A small spectrogram VQ-VAE, trained from scratch.
Model: 1.63M parameters, encoder arch shufflenet_v2, encoder activation relu, encoder widths [160, 240, 352, 528], decoder widths [32, 64, 96, 128].
Training: 7800 steps, batches of 64.
Data: trained on chords played on synthesised instruments, 52083 training examples, 9.6 epochs.
Rows from block 4 of the decoder of a small spectrogram VQ-VAE, named by matrix and row number. Each number is 128 + 24 x the weight over its row's rms, rounded and kept within 0 to 255. All counts start at 0. Numbers have three digits each.
After each channel's rows are labels from the 100 clips, of 14976, where the channel reaches its highest value: "band" is the frequency band that holds the peak. Only what is clearly more common there than usual is listed. The data: chords played on synthesised instruments.
# conv: 3x3 conv (decoder.decb.0.2.conv.weight, 96x96x3x3, each kernel summed), inputs 48-95

conv.41:152154118162127083176136174133150131137127118123100145103149094122138165110092126110127095119129142135118140171120133108116140145103136127089133
band: 1000 to 2000 Hz

conv.13:149097111151119058127109082082108108111118114185146143104128173116100100127097108129123143088098157111176104134103119141126138133149132119103142
band: 2000 to 4000 Hz

conv.61:108112110107131169162147102126115123149040100136099143145123122117113107100174176147128076130098135174119126164113135114125132126112150128126114
band: 0 to 250 Hz

conv.0:107114136137134096125119110108110126134160075085136097047127174135110179117142114132114101082124107120133123134128169153131159154130164101104127
band: 250 to 500 Hz

conv.90:111157113158127117197121108131117138104119117147144138157103125088141159157171094099138122100143111116135102134134149130110153139107111077085141
band: 2000 to 4000 Hz

conv.26:089136123064143119126115133114132124127127105135160153190102101170128133129128182128106137121137086125149096151119138127103113124135117087136111
band: 2000 to 4000 Hz

conv.75:140127091174114147127114125115102126101125102129120103153080094150073099123107116118119102124109120144127110111106125164184113155161166090136121
band: 2000 to 4000 Hz

conv.76:150115112095099118119176127142083093127139094112114141112155124140096125137126155118140124160108128193141070121098086137129148163130125094160118
band: 500 to 1000 Hz

conv.48:143104138114172120108119082152139127120133159122145132124137135143109123078174138152116122136118132136139060165127121096152172131111064156139141
band: 250 to 500 Hz

conv.88:087160156119114160122116110116112141123130145178135134120120141103120105119124140133150086157135126099100130129146112116157145088073095103119086
band: 0 to 250 Hz

conv.12:119145108102133158116158109150109107112114124128147179149135139152099097172147117103128140147127124134146122115120124126108142056151120112110117
band: 250 to 500 Hz; 500 to 1000 Hz

conv.33:130113129151132076112109150109130159139082161145087125110113154111103164151104143098127112089139118121129145092106123173126123123169132155133142
band: 500 to 1000 Hz

conv.22:124167148121152146129085126124139119124103108183121102152115089143122110145128069100131154106154167119126137136179106147124141147108111073089150
band: 0 to 250 Hz

conv.71:113138121138121108136179163114066129143116118151126089116123113132133110125137117124144128104144132142122102135143131142163124109132140088127136
band: 500 to 1000 Hz

conv.56:144116149104138110158118117111104104107114107143169135115166100118110114107117138097127116158143128145134065139113071095180133145126136115138104
band: 500 to 1000 Hz

conv.40:123151103090136142107102104100155118132119089100106138039137107130137092138128112107142103136120129126142117124148095090118123135156147121163121
band: 500 to 1000 Hz

conv.8:139130154136107102122182123138117073153128144122160120115128164135108173155185155144147121095118147142142105150117127129154145118142108143125106
band: 500 to 1000 Hz

conv.6:143115122141111101091114130120182123122136140115160102143151142111097156138101170123107170102119159156119143143105157129130133120146147149153105
band: 2000 to 4000 Hz

conv.16:142138103125105087135179114119114107135137147128129126153140098104086146117173103126136074087145094156142090113128122130184206152158136120123130
band: 2000 to 4000 Hz; 1000 to 2000 Hz

conv.52:089139122129137110154142126122099141151113146093143100174099100108114114145141121118119073139133117089151113159137084129156135138119122102133085
band: 2000 to 4000 Hz

conv.83:134137129146123091110064128079096147126147097140099141143137062131132116139101072131126118117113123102109141117112125151151135202102173129096130
band: 1000 to 2000 Hz

conv.94:106145066148117099134165135115146139141153117157133143095132084115065081121090138120127144135138130118123175173132148129127133140117156152127153
band: 2000 to 4000 Hz

conv.18:103128121088107139102161092094110099116137110158104155150102152147099087171157131109152128128118181158131131110151118097134135127127158075138152
band: 500 to 1000 Hz

conv.42:109134102095117139102151125112135161130183131145138104122100155089142119122134116125111126130132132130147112131153101111093122121128091147097138
band: 500 to 1000 Hz

conv.38:118148168098117120121078103118117133122137138091156130156135130132110131153141148179106137140111168100124105124124131128104175121126103080158082
band: 4000 to 8000 Hz

conv.24:147111141080114148095122101157144116117129160099126139131134108118099132141168163122127129192120149152129139145131121161158106117130113110136104
band: 0 to 250 Hz

conv.7:140125101115132140151134141086162124129142125145154165080146190124158111094111138103135097105118122116154168111150154129121109155131134154154164
band: 250 to 500 Hz

conv.91:110151137122155082117163132114089136165154135160137098107134127144125118114166129152124113191094112140126115115114107137099167128115100145118095
band: 500 to 1000 Hz

conv.79:135134105144117124136125102125102094136083137100089113135142121167167119114104106156119161131120134115127101140140137126160113115141107109089146
band: 1000 to 2000 Hz

conv.36:139138147108099110147163145121122102141096117103136113155125108136105157171168108119126175145098160136134104164131124111134160102129117141105092
band: 1000 to 2000 Hz

conv.70:101143112126151115166115118133108136100089177141186123126154136159140068136158127144132179128117176163130147128126081103084117120114148111082123
band: 1000 to 2000 Hz

conv.32:151146115111144129154176045150141115112121119086159155093136053122134122141128116147134146126101144103120176155128126121129179148147120063116133
band: 1000 to 2000 Hz

conv.28:166115128160116138146114125111140156110110114106131094127117115085081167134127132093138094122148084154157101101119141152128101150142114121125155
band: 2000 to 4000 Hz

conv.78:141141131130113121164119104137172105118138147167134130166118100127116080147148129153118143065109135162136182139122096103097128068131094096088125
band: 1000 to 2000 Hz

conv.54:121135126136128119146137142135126124113128168161152146195072115135120141133119149114131147126166110171132141141111097119111082163127115083104146
band: 1000 to 2000 Hz

conv.10:169147081181185127103157120109099100130149085112152125126122082146136135132143154137131119168120104130164142151129154133181113146143122161150090
band: 0 to 250 Hz

conv.59:103136156115149094162179059115097127134127114076143125092141144140120080158164167121145131145146155151127108134126188124141164112085149126140118
band: 1000 to 2000 Hz

conv.93:151105125120094132141142104106119102118145137098105130094116136140084138132051112119114095113105138104122149092135131143174143120118143150141102
band: 1000 to 2000 Hz

conv.2:143131113153165157094158148124131168104101154166110106121144154110123129126143149070131125157144139137156111136117108104060135111099053142124110
band: 500 to 1000 Hz

conv.1:113140170146120122119133124096144156146132110110135176087135135094133105147163149127104164112098109139127093128131107139134116079095107115134128
band: 0 to 250 Hz

conv.17:114152164100154164117144127115137135142108121110132138121164125117151103116101146144130146126099154128121098156144116116163139126109096097121086
band: 0 to 250 Hz

conv.43:125117127145193109108133126125129152145118112168174136170102128106177107140106128117139113115144154142162149124118135170087143146136136109090118
band: 250 to 500 Hz; 0 to 250 Hz

conv.84:123138113174140153172155121127127105143130137145095127108137102129116125118138129077133139101159127160140119124117159157120100128143142126131148
band: 0 to 250 Hz

conv.47:129162153146127098135149129096125121130139131097109109113149136131101130152130134123089139133126134127132151134117104137180098151100125162143131
band: 1000 to 2000 Hz

conv.20:127130136104118083136124116098073134137129158122150159143155096125131193121125099125143120139126131144134140141146086123146162111108129089144125
band: 2000 to 4000 Hz

conv.85:132145123113169117104119158144141128101160143176105115132153075154104146150133129148126113120109116137161140101097127141107165126133093098134187
band: 250 to 500 Hz; 0 to 250 Hz

conv.3:136132105164114138117098143146099081109151110174148103103135108141119090133106097119182087162118127134154107124151119162121081145154142118098122
band: 500 to 1000 Hz

conv.31:113138166122145147131111116170107144134130111109144140133105166134123121118091136127132108105139140130131102158112087113135111126120102103128089
band: 0 to 250 Hz

conv.64:135111121077138122135161108136125122110147144121091134088173060141104129147106093131154150099124105157154093145114125121102105097113145134121122
band: 1000 to 2000 Hz

conv.23:145120090140127120158116144087152138116131123106120099111106118144130108086053108086109146088160107111126102160127117144121161182147162143147093
band: 0 to 250 Hz

conv.9:134146144155140151107099077132140151169157123139102121134115092169088112121115126124130087146099101119140117145109117126127125124143122101123165
band: 250 to 500 Hz; 500 to 1000 Hz

conv.45:116083131112115140146139105118117134145077148126115112158156116073119141106118124123115094129100125123108116160076114149083129122125127110151147
band: 1000 to 2000 Hz

conv.82:175070134098114135196090136173134112153123117099136141122107135118130149135133109158157174143131140142138130144152119162165152142126112114132130
band: 0 to 250 Hz; 500 to 1000 Hz

conv.49:119161144081111135130123135135115139109118149180165134155128111124154120147117125092124127137141122141127149096109105147131155107143140102113048
band: 1000 to 2000 Hz

conv.67:114124161131093151159118141131132124113103112137124131116114116156109123154224119127125144141126156120116106155141103162118139151068133136122158
band: 500 to 1000 Hz

conv.89:103139146101127113158102125141122101131108140104130133152150132157108130133133136148118122167164110147129099127121120087109128089145143120154185
band: 2000 to 4000 Hz

conv.86:144129091152123145123094129103142112125106128118119105129125119114149097105088115084133102097149127124093118164132154167106117141146160183122089
band: 500 to 1000 Hz

conv.5:154107086145125151105118119099139167129106150086113121066115147118116128125176157092140134163145153173126116117141166119107125142169152117100143
band: 2000 to 4000 Hz

conv.77:169113133166141138120114175104137155118140111142116104078110110126151086118082123101120139128122109124110155118133164150103123134152138161110121
band: 1000 to 2000 Hz

conv.11:147137127094121124073131165112141088120094116144163132134155140165131145097147138091115156113121100130105109096115142106143151114176077142124118
band: 500 to 1000 Hz

conv.25:133118164143118106148170148109129093107130130100131119180116111099150107119092116111142121130140173098139101151117153153110112149170123138158094
band: 1000 to 2000 Hz

conv.69:106097121066147116132113137156116089135127131126168133147188127109162127148141164133122140186118123140157118103127116126154150117143081109138090
band: 0 to 250 Hz

conv.58:162150107173095137101137131131128149140103120159133131089117103171121146113119156098124140141123136179114166047112129141134120133157123124133149
band: 2000 to 4000 Hz

conv.63:189140112136119089135121118135151142114124108123103097091149120115101113098102165094127119132152129097150129146107137169150128183078134160128078
band: 500 to 1000 Hz

conv.39:180158151161116072141115129123156123129141130122072139146130123072106095106117115110143116089103138131108084093116129127168120147136123166091099
band: 250 to 500 Hz

conv.19:137126130096116152099188131111060099122081139143132099138159103135099115171160136155135121181124096138116083143119141109108140154093103122113153
band: 0 to 250 Hz

conv.29:124126119098146120126140140105118087096142120159132132136159100121136109143169102137146145159118116165127124157137122108098154119134100129144129
band: 0 to 250 Hz

conv.68:116101121100138157124153063087165152133119144151132115090114118119144103152163103095170141139142145151175106144141105112080106102183115038164129
band: 1000 to 2000 Hz

conv.95:116119139070156094127121112101103128119129134134109125150159074129142086140174127132143141065199130138132096130168088131081122090129109140154131
band: 500 to 1000 Hz

conv.44:159118130122118139078152153101115152117150109124114129081108162093176078087098127122105132161137125099109105098118123147136116094110097096134108
band: 500 to 1000 Hz; 1000 to 2000 Hz

conv.81:135127162155119105146121135140128124122164147114112121119103103128111143133093064138160131115131131109128148103145133148133143182121154118104163
band: 1000 to 2000 Hz

conv.72:133156130118142111110175141126130114108106135144128138135114144157129137171181134100129161157130166139147095087113126143073114115151090127089103
band: 0 to 250 Hz

conv.65:144102121144109111131127103132126096179164130102122132135096134110102156143117098125133066140107131083085139117108148137114113148108138113132189
band: 250 to 500 Hz

conv.53:151168183128093135121087167138129116154121131108145095119171120105083148136150064107112138166118117129119135113115093147091134106122109095102119
band: 500 to 1000 Hz

conv.55:122132103121134133092148140131138144113124132128136125102128125119170129115159081113144175117165159123143107070102114119101108079152091139110127
band: 0 to 250 Hz; 1000 to 2000 Hz

conv.66:109143155121115133146137110150091127150124111096137166133125111135119126127124074121137145120128134184172151193124125150103094118121099161141119
band: 250 to 500 Hz; 500 to 1000 Hz

conv.62:145123113128102114063125128103111143112160128145135096127124146146126124080157117106121137141131131155087145083140095148085123109099114165108127
band: 1000 to 2000 Hz

conv.80:155161127101139098149177101104162167130113144136137112140129128100161151160127161164127108106111122164153081137147114117112129126097145079071140
band: 500 to 1000 Hz

conv.21:124144147126146116130173105130140135119112117086138133132151133140148088093076103163116117080141125114091130136126141147133172143141129150114137
band: 500 to 1000 Hz

conv.37:122072106106144104131135124133122130127059146116099133137114113105134128148106144139117105146091084115113121137077133133101139120122137118144129
band: 1000 to 2000 Hz

conv.51:097134132100134127171162161142163139148105143124086163115138129123095104122150152137122139135169120143123125153119123131099079157167145130112111
band: 0 to 250 Hz

conv.46:124169136137147104176142132128127093146115140112124144113114113110140159152120122084156077083135151123119088142134164128118140114155170177140125
band: 4000 to 8000 Hz

conv.4:110101154096149154104152115082094137101137115104104130117122163126127059159145143154180179078126129163155140125111158121139153102127144163109102
band: 500 to 1000 Hz

conv.35:163097129137133119133147114100096119123114109132125094124094102099188081124117165145125168123119102132110162185110183124170131128104131109116074
band: 2000 to 4000 Hz; 1000 to 2000 Hz